A small audio captioner, trained from scratch: decoder activation gelu.
Rows from block 2 of the text decoder of a small audio captioner, named by matrix and row number. Rows with one number belong to one neuron. Each number is 128 + 32 x the weight over its row's rms, rounded and kept within 0 to 255. All counts start at 0.
After each neuron's rows are labels from the 100 texts, of 14848, where the neuron reaches its highest value: "tokens" is the input token at the peak. Only what is clearly more common there than usual is listed. The data: synthesised sound scenes: up to three everyday sounds over a background.
# fc1: MLP up (decoder.blocks.2.mlp.fc1.weight, 1024x256), inputs 0-127
# fc2: MLP down (decoder.blocks.2.mlp.fc2.weight, 256x1024, transposed), outputs 0-127

fc1.336 [ 83 135 180 138 154 140 112 157  60 120 123 175 148 132 163 125 113 137  78 128 152 155 119 110  91 173 101 140 120 159 111 136 149 118 151 145  44 105 149 106 113 138 110 117 156 143 140 104 117 164 176  94  74 173 140 115 163 188 130 175 239  89 171 188 140 140 129 164  74 173 117 109 108 140 161 148 119 102 112 176 134  94  98  68  85 102 168 141 124 133   7  80 155 131 113 146 114 147  47 136 118 121 148 118  95 102 139  81 147 100  95 128 108 148  94 147 136 170 132 112 102  83 133 124 100 142 104 176]
fc2.336 [ 95 126 123  96 140 105 181 110  89 121 201 138 145 145 113 157 124 115 112 158 122 138  63 133 138 139 168 128 147  93 116  92  91  68 136 101 142 110 127 166 121 146 156  82  77 154 148 143 140 176 125 120 166 176 120 109 153  85  82 123 172 171  41 105 145  91 102 171 152 192 122 145 157 103 109  94 114 168 136  91 139  65 185 146 124 140 155 135  93 151 149 151 159 108 106 118 161 142 102 120 122 113 133 159 123 144 115 141 115 137  69 130 127 136 176  64 114  92  78  93  91 183 102 116 155 122 170 115]
tokens: "crying"

fc1.688 [ 50 153 144  82 104  94 142 108 148 137 109 118 174 135 116 137 130 198  65 136 121 106 122 170  93 140 128 140 103 150 109 129 189 133 160 146  97 171  81  70 112 121 124  83 152  46 163 122 139  93  65 148 128 161  96 197  96 163 110 152 129 125 185 149 107 113 141 132 202 162 128  55 117 125  61  95 108 132 136 121 123  92  77 134 131  96 131 156  62  78 119 113 119 161 155  91 127 137 179 131  93 113  84 105 176  71 109  89  99 120  88  99 128 121 191 101 138 156 109  14 192 101 156 140 126 109 223 163]
fc2.688 [106  94 128 128 152 119  93 179 111 165 154 102 153 137  62 116 128 116 199 102 130  91  91 136  78 126 101 110 115 101 128  97 120 128 121 109 109 112 109 110 148 170 115 118 138 147 160 100 136 139 152  55 150 193 189 117 127  85 123 152 144 143 141 148 144 129 110 110 126 126 155 102 166 128 114 146 118 142 123 137 171 117 101 129  48 151  72 130 144 139 125 137 153 126 111 138 141 180 129  91 173 115 161 133 161 114 164 101 102 173  63 116 128 171 162 121 151  75 131 121 181  90 144 203 109 135 163 126]
tokens: "over"

fc1.79 [109 138 145 156 124 135 162 171  85 133 147 169 141 137 155  97 138 104 156 147 119 147 184 137 125 107 134 177 161 133 115 146  57 107 127 161 133 117 165  76  71 122 159  65 145 197 140  73 179  98 114 149 130 116  52 108  82 168 164 119  92 149 108 171 134 118 189 168  93 121 103 105 167 143  67  47 139 131  93 137  95 106  97  78 122 146  72 132 144 150  49 120 143  80  75 120 108 183 149 204 107  65 126 129 103 120 165 125 157 181  89 122 113 142 150 146 108 125  97 159 146 148 141 113 103 137 152 149]
fc2.79 [ 75 192 161  92 110 144 145 181 122 138  57  98 141  94 127 114 136 184  79 153 141 179 135 130 148  94 128  91 147 112  94 142 119 156 138 129 131 207  52 121 119 125 148  85  51  71 107 126 126 147 106 166 128  96  69 111 134 137 115 145 127 121 171 149 123  71 126 151 142 122 127 105 116  79  61 161 156 121 124 150 106 160 162 110 129 125 132 191 118  90 120 165 113 129 121 112 150  80 156  90 172 117 164 131 149 110 165 141 121 166  78 168 143 153  99 134  99 122 142 149 100 125 151 137 157 172 139 147]
tokens: "over"

fc1.110 [ 96 137 145 133 171 176 125 128 156 124 149  71 147  84 143 124 116 104 125 130 159 159 131  82 108 158 136 132 109 185  91 113  85 135 115 159  90 113 200  47  54 116 108 127  89  83 129 112 134 116 164 102  58 145 135 136 110  64 130 170 114 139 127 103 143 143 163 151 122 158 127 147 108 111 124 113 122 165 121 171  91 145 118  99  81 107 171  94 125 136  97 104 188 119 124  77  92 116 154 126 120 101  95 125 159 158  99 164  63 150 127 108 148  93 177 169 141 187 134 144 101 199 171 111  88  71 184 117]
fc2.110 [117 126  96 147 126 108 173 141  95 109  74 152 149 128 181 106 122 120 133 137 168 131 140 168 149  65 143  68 141 128 107 129 118  94 125 171 120  94 137 100 122 114 153 121 175 136  85  98  68 177  85 116 114 134 144 111  83 105 103  93 126 160 133 124 158 192  83 113 120 105 132  75  98 139 142 127  91 107 175  96  65  54 147 112 192 142  73 161  75 189 145 114 103 151  63 172 146 121  97 128 106  74 126 161  81  89 146  82 216 128 148 160 130 138  82 110 100 126 105 100 177  79  96 121 113 179 131 156]
tokens: "white"; "<end>"; "pink"

fc1.210 [122 135 106 144  81 136  57 164 131 143 155 110 109 120  91 113 175 112 175 131 109 154 132 136 126 101 130  98 205  72 123 156 151  83 145 130 116  50 127 118  90 169 134 136  82 141 139 106 143 194 120 117 158 179 121 156 107 216 109 120 117 157 168 139 102 126 183  85  86 103 103 150 110 115  89  87 145  91 126 158 129 136 139 102 133 117 123 157 166 123 159 155  74 105  89 103 162 121 130 159 123 121  78 110 142 114 124  89 148 171  81 105 147 135 167 187 115 106 112 176  98 180 143 137 153 134 138  72]
fc2.210 [145  93 118  92 120 159 151 135 165  86  65 105 117 145 140  75 155 151 124 133 130 177 105 148 109 177 136 145 144 150 107 191  30 107  77 115 191 180  94 184 104 133 152 117 170 151 130 168 136 115  92 115 117  90  71  92 151  67  84 119  60 144  87  85 110 139 101 180  79 123 141  77 164 166  40 144 123 127 105 118 153 150 188 150 109 162 138 165 112  99 167 137 169 136 157 155 131 134 175 104 119 111 145 147  70 136 154 136 101 150  73 105 118  88 171  88  98 125 165  76 160 129 115 100 153  89 189 122]
tokens: "a"; "engine"; "with"; "waves"

fc1.400 [ 69 116 135 104 136 124 191 142  80 162  61 127 186 125 150 108 149  95 180  94 127 152 122 162 178 124 165 129  55 115 150 146 146 118 193 219  93 143 104 167 114 166 166  87 147 121 114 129 160 133 146 115  93 124 119 136  71 130 168  92 162 139 124 183 132 101 182 161 184 120 129  94 194 161 134  77 100 182 126 162 104 160 152 104 131  68  60 108 103  91  70 101  88 153  97 160 145 135 152 167  72 140  89  80 146  80 113  29  91 118 108  75 173  94 209 112 137 120  71 119 159 120 120 153 133 111 185 165]
fc2.400 [ 94  85 150 162 151 122 174  87 143 147 147  57 177 148 141 136 104 141  94 121 124  99  91  93 118 145 138  80 104 160 135 149 138 237  92 133 122 136 125 126 103 128 105 146 161 113 141  60 172  89 166 190 115 116 166 137 129 179 162 115 110  69 159 149  96 130 116 182 158 171 127 129  68 161 169 144  76 200  80 127  95  83 124 152 130 124 103 107 115 177  90  98 126 135 132 114  94 146 130 148 133 142 140 154 166 151  92 105 132 186 127  65 146 118 139 120 147 108 106 108 162 170  99 185 118  90 227 149]
tokens: "over"

fc1.4 [ 67  92 126  98  80  83 139 135  77 150 164 130 158 175  67 128 146 111 132 152 117 116 153 167 111 147 157  82 187 155 107 189 148 142 121 150  50 141 166  81 133 113  70 138 109  88 121 136 167 107 159 118 128 161  94 104 122 171 102 115 137  73 160 180  95 106  96 162 155 138 171 187 143 106 129 136 125 119  99  99 103  73 140 163 126  76 167 148 118 185 120 134 122 169 107 136  94 105 142  90 173 104  82 112 131 153 126 129 103 116 159 105 160 125 126 182 120  94 165  93  93 125 139  78  85 111 118 145]
fc2.4 [194 143 102 149 125 136  92 150  98 136 140 154 129 131 139 141  96  90 129  69 159 121 128 111 116 166 141 126 105 100 146 184  47 109 131  97 140 137 159  91  83  69 125 120 129 157 110 132 135  98 149  85 120 150  80  54 148 196 120 176 190 107 147 157  83 154  84 122 122  91 110 120 102  96  82 137 112 119 192 109 179 137 164  97 145 154 125 125 146 125  97 208 125 163 196 122 131  84 141 132 116 134 168 198 111 134 106  88 186 104  78 105 151 133  69 137 124  80 147  99 159 194 111 138 120 101 126 113]
tokens: "crying"; "mains"

fc1.378 [110 109 168 114 129 137  86 157 114 158  75 170 107  75 154  69 129 117  91 104  79 129 145 120 110 141 109 144 192 127 126 159 131  47 125 157 141 144 165 142  60 160  84 106  90 138 132 161 135 155 113 119 126 153 137 154 139 147  94 131 133  74 221 132 110 138 103 105 106  82 139 160  98 147 100 153 180 139 161 138 134 111 134 111 144 152 111 137 153 121 128 200 111 106 131 149  27 108 105 133 136  45 113 109 122 136 168  93 132 125 102  91  92 134 120 139 157  96 105 132 121 121 129 143 182 174 136 160]
fc2.378 [128 104 120  84 161 137 127 142  89  73 228 172 132 125 112 134 151 135 119  89 124 149 140 111  95 167 178 178 149 178 151 105 153 135 182 117 150 142  87 186 139 161 111 120 109 191 145 132 135  95 127 107 104 115 157  89 166  98 100 115 159 160  86  91 125 163 106 163 175 196  84 163 157 171 139  87 145 152 114  61 125 117 147 155 114 171  82 121 142 151 108 142 122  85  69 106 126 147  92 141 122  59 135 188 140 168  97 150  94 103  79 111 143 132 148  98 114  84 117 145 202 172 100 123  95  93 168 122]
tokens: "a"

fc1.610 [104 124 117  98 149 107 108 146 137 138 102 121 134 177 176 106  86  73 110 148  85  61 120 130  90 169 148 116 172 158 111 112 106 109 146 130 133 134 127 159 175 161  79 141  83 147 116 145  63 115 118  92  60 178 132 166 115 162 140 163  76 139 160 153 153 173 115 130 149 116 195 163 140 145  48 123 137 194 114 174 109 141 129 132  96 144 133 191 166 146 146 127  80  92 154  93 112 144  97 154 145 106 119 131 129 155 145 144 106 124  99 161 118 120 112 126 131  62 105  79 143 149 101 169  74 123 137 139]
fc2.610 [176 138 129 154 127 128 119 156 155 115 159 192 137 122  82 169  94 209 114 104 146 153 148 130  92 124 118 104 129 116 131 129 177 127 127 142 100 117 158 120 106 130 101 110 159 104 191  87 122 132 125 165 152  73 155 118 138 128 139 159 178 106 200 103  96  67 130 137 150 139  80  31  80  75  99 199 118 122 199  89 123 120 160 153 142 125 159 140  85  90  95  89 171 123  73 140  83 152 155  82 153 127 155  84 125 107 141  88 144 148 196  94 138 116 102 105 118 109 113 138 193 145 134  97 185 141 101  88]
tokens: "a"; "clock"

fc1.82 [120 153 122 156 165 108 143  50 154 140 157 147 102 125 143  53 101 124 104 100 107 135 220 117 125 162 131  41 111  94 127 148 188 159 186 130  88 156 141 136 109 198 162 132  89 134 127 146  76  95 105 142  98  89 116  75 139 196 192 142 132 138 162 137 179 110 127 181 150 157 103 147 116  94  97 152 132 125  97 153 123  89  96 172  36 117 131 116 122 176 115  96 143 146 136  99 123 129  91 162  82 102 141 154 180 102 165 154 139  92 106 200  94 143 143 161 149 105 116 195  87 134 177 145 110 139 125 146]
fc2.82 [104 160 121 177 164 120 106 209 107 146  88 111 131  79 125 169  55  77 163 207 140  91 125 156 102  99 170  96 141 182 165 133 124 111 146 106 133 158 122  94 130  88  97  94 118  94 128 129 148 173 103 155 181 147 137 170  86 169 157  99 160 120 167  92 132 128 136 129 152 144  90  45 126 109  98 158 117 122 169 126 130 135  97  95 138 128  62 116 174 191  83 100 153 161 121 135 149  57 133 140 140 153  86  74 102 160 163 124 126 102 154 138  84 112 112 141  98 126 139 134  88 142 107 184 147 106 152 174]
tokens: "crying"; "door"

fc1.317 [129 109 124 111 134 156 144  96 118 129  53  96 134 105 166 134 160  47 112 170 123 156 184 147 168 114 131 108 123 161 116 171 152 193 188 129  91 154 162 120  83 159 137 143 185 158 172 122 171 125 115  83 137 120 111 123 102 162  65  90  97  99 149 163 102  86  93 184  99 161  65 131 117  67  57 132 135 136  65 161 180 147 160 164 100  90 148 157 121 142  94 123  92 127 173 116 108 128 120  98 113 138 143 186 147  63 156 138 130  86  97 158 109 104 139 143 220 124 144 144 128 154 101 137 134 102 100 133]
fc2.317 [ 87 126 152 119  49 124 109 193 132 126 173 145 124 126 109 148  99 128  72 125 183  73 102 154 110 119 139 103  79 190  73 131 119 135 181 108 120 149 153 127 111  77 105 114 117 131  75  50 165 105 114 107 122 185 107 139 133 171 137 142 146 129 122 125 143 134 151 101 157 120 152  49 209 135 180 148  74 123 167 114 157 158 144 110 149 125  72 133 166  82 163 154 203  87 128 123 167 156 135 142 138 126 138  68  98 148 152 131 147 127 169 169 130 157 134 138  88 137 114 122 125 139 123 132 110  92  83  82]
tokens: ","; "ball"

fc1.484 [121 138 133 154 117 108 129 112 195 109  84 119  66  79 137  66 110 104 126 116 134 130 150 153 124 121  66 112 129 108  91 158 153 117  97  92 152  87 139  85 107  73 145 141 123 123 161  88  96  78 155 125 136 125 135 180 116 129 143 136 141  92 112 131 141 121 145 158 125 195 199 168  89 144  72 107 191 113 140 231 137 137  69 197 143  91 136 120 147  98 130 145 138 137  83 102 151 159 163 137 135 130 122 128 113  77 104 148 150 152 124 114 139 119 153 146 135 204  82 122 147  59 173 112 177 112 143 105]
fc2.484 [114  87 115 136 146 108  88 163  85 145 146 145  85 141 150 121 175 174  92 186 104  88  97 165  77 145 115 125  78 130 132 100 124 137 139 119 142 150 117 102 123 177 162  75 132 141  63 141 182 156 141 190 100  90 135 143 131 145 110  91 142 130 129 148 108 119 124  97 120 114 145  60 212  98  65 131 147  63 108  98 123 120  87 180  77 158 123 118 171 102 141 106 140  65 130 107 125 116 140  93 164 159 107 110 163 156 122 155 138 156 163 140 139 131 199 119 126 125 106 190 130 109 125 118  63 126 111  98]
tokens: "over"; "room"; "fire"; "engine"

fc1.582 [ 79 177 100 108 162  49  97  71 105 130 160 196 110 137  98 118 113 131  93 165 146 139 125 138 141 181 133 132 153 119 122 132 179  65 126 128 142 111  93 115 116 141  60 187 124 117  91 116 106 163 121 133  88 195  82 149 163 159 101 141 123 116  91 172 198 115 114  83 148 196 137  99 149 117  88 157 118 133 128 120 112  97 134 138 135 123 176  90 115 158 111  75 201 126 149  96 134 111  89 134  80 139 102 164 114 137 117 123 142 146  69 120 169 125 141 114 133 193 134 134 111 151 179  93 134  70  98 200]
fc2.582 [ 87 200 144 122 156 134 126 104 110  80 151 133 139 164 146 174 158 139 134  97 134 112 161  76 179 122 113 164 125 121 197  85  96 105 147 155 119 127 118 110 121 148 158 143 116 203 173 140 130 139 110 140  28 112  96 134 192 167 123 101 181 150 133 206  59 146  54 139 145 171 112  86  81  79 146 161  95 165 120 117 135  87  87 124 129 146  91  98 177  91 105 157 156 146 122 123  85 181 119 168 103 203 126 132 134 129 106 130 137  96 161 147 155  93 144 126 102 140  83 119  54 125 127 139 200 126 147  85]
tokens: "crying"

fc1.273 [ 62 105 161 169 185  81 122 194 110  93  94 107  98 101 190 163 153 165 113 129 121 132 131  93  70 145 132 155 129 126 110 198 103 110 126 165 156 131 133 106 129 142 181  95  90 158 122 172 146 162 124 126 114 132 119  83 191 156 146 139 110 126 162 138 134 133  93 154  79 168  92 125 115  95 135 185 117 192 187 139  94 137 123 114 149 165 145 134  94 158  79 125 102 163 105  99 151 174 118 110 149 105 166 128 255  69 137 137 105 137 118 119 122 151  94 163 178 107 165  88 103 110 135 162 101 151 162 157]
fc2.273 [ 83 184 111  72  86 134 177  95 100  73 111 175 139  63 130 112  86  87 118 140  77  90 130  83 154 111 128  98 168 138 166 104 138  78 161 153 106  96 139 116 135 136 104 154 133  81  93 130 136  97 153 173  99  52 141 156 120  87 148 140 197 134 100 127 164 119 151 112 185 100 123 136 115 129 193 131 128 120 144 101 126 237 153  75 158 122 131 143 130 147 158 141 124 136 150 111 101 131  91 131 100 156  87  82  70 150 166 159 184 194 108 150 168 140 133 126 108 134 141 120 124  93 155 135 128 146 135 172]
tokens: ","

fc1.305 [115 142  95  84 168 104 127 113 108 114 126 106  86 170 136 153  59 126  90 144  85 138 123 152  75 129 162 120 143 130  95 166 117  28 143 152  69 141 154 139  82 122 157 129 141  99 154 107 154 111 123 176 130 109 107  83 160  92 162 134 160 215 132 153 142 127 151 150 132 185  67 175 141  89  88 130 105  95 139 146 132  80 141 154 124 146 138 205 125 105 159 134 121  74 140 179 146 153 123  85 111 118 169  97 107 102 144  29 156 165  46  88  95 130 102  98 157 110  97 167 146 104 151 168 109  64 162 165]
fc2.305 [151 147 102 136 138 173 127 165 131 159 152 153 133 139  95 153 148 134 143 110 115 130  95 135 127 123 125 151  87 184 138 131 114 127 166 102 134 100 149 167 169  76 109  96 167 164 104 175 123 158  91 138 133 138 103 133  85 136 154 103 103  51  90 160 108 128  97  74 122 139 127 137 145 159  82  98 120 136 129 132 152 158 122 135 120 155 125 166 221 167 102 117 128 209 117 142 154 148  96  97  78 120  58  91 161 137 168 108 166 133 117 111 141 102  75 204 116 131 132 146  83 159 122 144 153 153 141  37]
tokens: "a"

fc1.474 [101 127 140 127 165 128 130 143 146 158 107 128  99 178 154 147 114 160 125  50  74  95 189 107 110 176 151 117  96 167 115 177 115 142 103 143  54 107 144 118 135 156 113 105  78 117 166  60 182 122  54 168 175 154 130  94 146 128  92 150 134 205  93 143 108 115 105  63  93 185  84 159  97 116 135  94 121 147 153 109 108 124 142 182 135 133 174 175 170 144 139 144 141 136 150 169 134 155 123 113  85  61 102 109  87 116 108 110 173 137 155 175  89 131 120 124  84  90 162  72 127 129 153 118 198 171  81 107]
fc2.474 [108 129 122 190 141 150 105 120 163 200 146 121 133 135 188 202 146 166 132 105 127  98 161  86 148 139  98 115 107 123  85 149 160 103 148 107 111 117 180 101 111 119 142  92 112 115 110 133 199  94  75  94 144 102 133 161 109  86 143 166 161 159  91 144 128  94 124  69 121 144 110 153 174 138 128  98 104  96 109 167  93 113 106 194 130 121 154 140 195  95 116 157 137 169 138 190 126 113 116  96 150  83 164 141  84  84 168 137 147 174  98  90 139 172 126 141 121 129 162  83 112 153 127  98 164  91  85 105]
tokens: "over"

fc1.613 [ 97 100 103 167  91 123  80 130 104  88 136 130  81 129  88 107 184 162 143 152  65 155  67 111  94  64 148 117  89 180  92 153 194  98 209 144 116 155 121 105 140 128 110  84  83 146 136 118 143 177 127  72 145 125 139 141 114  85  64 105 174 123 136  99 150 153 153 141 100 156 118 104  96  94  88 125 124 174 192 162 164  88 106 140 109 131  62 166 144 113 168 115 188 114 132 100 151 144 115 187  99 109  86 147 149 175 142 146 178 108  92 142 127 142 124 177 192 134 110 151 104 146 163  82 185 126 124 162]
fc2.613 [ 88  96 144 161  67 178 101 127 131 155 169  91 130 109 148 113 146 133 156 150 185 118 127 150  91 132 171 156 128 152 148  96 114 118 134 121 207  63 139 181 129 131 139  96 131 128 156 106 148 127 120 149 176 141 110  74  84  99  88 116 111 179  62  76 118 106  89 118 158 124 201 151 150 157 148 169 107 195 107 171 157 120 126 180 158 121 120 235 152 168 129 134 146  87 120 121 150 120 154 110  97 149 140 120 126 121  93 171 104 126 126  67 152 101 128  43  89 109 124 120 132 129 116 138 129 126 140 140]
tokens: "white"

fc1.218 [109  99 163 133 171 145 112  83 164 115 163 139 129 125  65  94 119 165 190  95 108 141 106 117 113 170  94 144 126 168  73 156 121  96 219 151 126 157  84 118  91 140 112 119 157 141 160  89 119 131 140 132 142 126 107 174 138 154  87 128 140 161  90 103 151 117 101 182 177  95 141 140  91 104 125 136 105 179 139 101 171 113 114 122 121 150 128 147 111 185 123 128 117  80  61 168 160 143 141  97 111  52 116 112 103 153 116 104 142 131  75 129 137 150  98 152 143  58 128  84 129 153 134 128  70 104 139 101]
fc2.218 [ 93 110 162 176 174 109 141 155 181 143 121 108 131 100 197 169 141 108 132 160 195 104 116 151 126  86 133 103 100 136 188 125  81 138 123 114 168 167 126 168 179 105 140 182 107 124  92 160 134  78 118 135 169 143 131 102  86 101 142 188 114 114 135  93 129 105 128 116 124 186 121  68 165 172 128 141 100  87  75 121 129  40 142 152 169 119 129 110 120  90  80 155 117 105 133  86 107 122 198 142 125 159 140 143 147  99 159 123  73 118 149 144 119 103 104  47 135 136 156 145 126 154  83 164 104  88 131 136]
tokens: "a"

fc1.564 [ 74 163 131  99 151 188 112 118 111 118 123 125 139  71 145 147 109 140 154 108  96 154 111 134 123 131  98  98 111 142  94 150 149 118 209 175 111 127 127 115 131 157  95 105 163 133 138 119 131 215 105  84 142 136 125  86  83 121  85 136 141 123  73 137 135 153 139 162 161 142 186 153  80 119 139 142 113 137 134 156 144 111 145  42 143 112 140 139 105 163  95 131 149  86 100 113 133 123  78 118 101 109  68 118 104 162 130 117 153 101 157 175 156 115  73  50 135  95 154  98  97 160 115  94 136 155 166 168]
fc2.564 [119 112 154 117  51 163 104 196  67 141 102 139 150 115 147 154 153 102 148 182 199 101  86 141 117 163 128 136 122  81 130 115  96 156 102 126 126 102 166 119 171  85 165 153 126 144 125  82 164 147 145 156 168 197 150 103 103 112 121 161 112 158  98 116 129 105  81 211 155 203 152  84 166 116 147  95  93 147 176 140 175 151 157 191 132 102  88 209  88 111 142 125 123  51  89 101 138 126 142 148 186 127 184 131 157 114  91 125 116 136 128 101 103 124 100 121 114 160 105  89 114 157 103 122 115 109 115 155]
tokens: "white"; "pink"

fc1.91 [135 149 112 147 107 139 121 110 112 147  66 125 119 156 123  95 155 115 123 115 103 157 185 137 114  81 213 103  97 111 105 102 127 116 127 106  98  96 177 126 117 145 127 111 133 136 134 117 126 112 168 171  95 109 162 192 159  95 135 141 109 130 137 128  83 150 152  98 145 147  83 140  97 142 118 174 189 196 119 113 150 164 112 121  96  97 145 114 159 214 112  58 155 106  77  97 104 127 190 152 120 122 152 118  99 108 124  94 190 117 122 159 137 117 140 112 137 160 139 126 155  97 134 168 172 136 175 144]
fc2.91 [ 81 120 183 125  40 163 106 141 177  92 157 176  77 136 173 147 115 141  62 201 153 126  97 156 176 140 107 120 130 143 123 113  96 121  86 132 151 159 101 148 137 197 139 121 182 160 161 147 151 133  87 133 148 129  89 146 146 152 107 118  85 116 109 122 159 149  84 155 116 101 185 159 134 114 134 129 128  71 108  90  28 120 124 100 116 103 125 186 186 180  90 100 148 116 121 193 168  94 168 140 157 183  82 184 107 126 159 132 142 130  99 152 134 130  84 156  98 135 116 116  75  71  53 126 158  66 135 167]
tokens: "bouncing"; "buzzing"

fc1.637 [159 145 156 167 125 109 114 140 118 141 137 134 170  92 141 151 123 117 106  83 107 124 133 128  99 123 165 133 190 158  87 167 141 147 104 171  44 136 139 102 107 132 127 125  81  59 114 169 141 173 137  33 135 106 145 164 134 118 104  99  63 127  69 168 178 133  96 127 192 120 136 119 166 135 125 199 103 154  99 101  97 184  73 150 158 146 149 151 109  82 156 143 165  78  67 126 111 139 110 165 151 132 131 109 126 112 108  90 150  78 141 122 193 109 172 143 117 119 141 110 158  90 146 111 136  80 125 160]
fc2.637 [135 139 100 138 146 168 181 104 135 121 168 130  67 130 108 110 125 115 192 120 143 109 121 116 159 103 139 106 116 198 145  86 102 161 135 160 156  85 116 142 169 164 114 122 145 125 128 155 173 147  89 130 114 163 134 135 125 169 122 198 149  94 127 140 113 150 172 119 119 149 163 108 162 152 139 128 181 152  61 114 148  93 147 175 105 173  54  99 100 132 163 134 142 139 115 101 128 196 102 152 111 157 132 148 139 121 118 151  94 135  45 186 167 118 119 171 136 192 165 143 106 132 162 181 120 174 158 160]
tokens: "bouncing"; "melody"; "roll"; "spinning"

fc1.753 [ 97 189 105 139 164 135  56 130 156 170 136  95 132  76 141  89 152 109 105 108 175 141 131 198 133  82  94 212  90 139 121 155 134 111 130 104 101  89 118 101  59 171 117 129 147  79 142 137 110 147 160 126 127 121 178 134 166 128 100 119 125 129 175 151 144 119 173 142  91 138 134 116  97 144 141 148 114  93 171 117 127  87 133  97  71  87 147 166  88  67  85 149 145 185 166 161 133 106 117 153 128 113 163 119 110 150  76 161  85 119  93  77 139 137 127 155 191 109 150 140  61 158 121 137  75 132 118 131]
fc2.753 [114  99 141 105  86 144 192 103 144 130 135 120 143 150 103 138 132  96 189 131 120 140 172  77 178 156 170 141 140  70 134 133 119 177 166 145 180 141 159 139 124  64  95 115  86  96 152 101 127 176  97 131 107 148 152 108  91 126 179 146 134 214 147  97 118 140 139 162 152  82 117 136 136 152  94  92 138  78 187  99 112 123 185 155 161 209 108  97 137 148  85 125  57 132 127  98 159 194 164 157  60 178  51 177  93 164 123 100 138 137 216 124 111 162 139 159 113 135 114 125 109 132 177 146 150  76 126 197]
tokens: "crying"

fc1.120 [105 101 175 105 220 109 119 137  93 131 126  97 131 185 162 149 146  93 170 117 117 153 125 146 152 161  88 148 103  95 132 131 101 158 185 147 141 116 140  95 120 124 105 124 136 149 158 135 149 138 129 132  85 109 107 205 157 141  75 122 160 132 168 152 118 118 118 157 114 169 125 111  95 155 174 143 146  99 124 131 145  95 112 138 121 150 108 137 165 152  93  87 136 140 125 105 122 183  70 185 107 140 155 148  85  73 113 181  87  86 103 108 109 133 159 136  71  69  83  84  60 114 172 119 183 148 119 126]
fc2.120 [168 145 119 130 108 137 143 106 161 179 102 130 129 112  71 143 114  96 137 156 205 116  79 110 141 103 106 172 132 179 140 164  87  98 175 156 159 156  74  78 116 121 117 150 123 131  96 164 127 224 131 150 169 144 156 139 126  86 152 155 157 184 109 160 133 115 102  88 100 146 102 134 164  93 140 148 128 109 115 112  77  24 189 137 154 117  84  58 163 137 124 117 123 155 130 116 116 105 112 187 140 184  87 125 112 184  63 131  48 150 120  81 155  96 129  83 170 122 138 159 162 137 130 175 130 135 173 186]
tokens: "crying"

fc1.386 [133 106 164 124 177 114 104 127  59  98 138 142 130 158 188 106 115 147 170 137 131 102 110 149 159 107 101 110  65 171 119 111 192 105 224 162 147 120 148  55 124 109 150  92 159 146 135  96  91 119 144 132 114  86 161 124 134  78 124 146 132  63 148 100 154 132 111 101  78 162 101 130  90 164  85 140  92 116 117 137  96 107 111 144 123  94 136 110 183 151 137 150 206 118  95 172 124 154  79 146 121 116  59 146 143  89  84 144 112 112 181 162 117 159  98 112 175  98 214 136 114 131 120 145 164 134 129 147]
fc2.386 [179 118  74 125 100 151  95 121 109 169 136 135 163 124 115 140 158 122 120  78 103 130 125  65 115 181  57 108 226 128 107 170 150 113  62 112 136 171 129 150 115 110 132 189 121 132 139 134 158  76 172 170 106 108 167 143 118 127 116 106 105 106 169 165  86 140 147  87 134  50 113 152 108 123 139 115 171 142 140 169 148 132 187 115  76 127 126 162 144 128  87 173  78 145 133 125 117 180 173  64 120 103 142 125 136 147 113  92 122 139  80 132 158 130  72 138 117 174 131  84 124  91  65  97 133 201 128 174]
tokens: "a"; "then"

fc1.509 [131 151 139 136 169 151 130 115  51  74  79 135 100 172 151 105  81 131  95 141 146 115 142 131 105 208 110 117 138 140 112 133 116 125 159  77 119 142 177  99  89 119 126 159 130  93 165 158 145  75  69  73  99 133 154 119 172 149  87 142  39  56 169 127 123  66  89 179 153  97 164 111 140 158 124 149 131 129 155 187 148 139  80 146 125 131  93 126 161 161 138 121 102 126 132  93 116 115 120 149  55 124 110 130 184 109 144 139 125  72  84 120  81  99 143 126 115 188 127 124 120  64 125 152  89 132 138  96]
fc2.509 [ 74 155 136 191 141 155 150  97 128 171 102 113  84 161 107 127 154 175 149 152 110 125  77 193  98 145 106 144  93 217 112 114 184 179 121  84 165 132 113 192 158 168 149 124 159 154 102  94 145  78  54 134 100 149  83 125 138 125  84 113 184 190 115 131 160 142 118  58 113 100 110  96 220 145 141 171 173  54 108 143 163 124  87 132  92 159 143  94 124 216 140 130 197  99 108 134  77 128 155 126 133 144 151 141 126 113 139 126 133 139 156  99  92  91 134  98 130  97 130  62 144 133 101 108 141 122 122 120]
tokens: "over"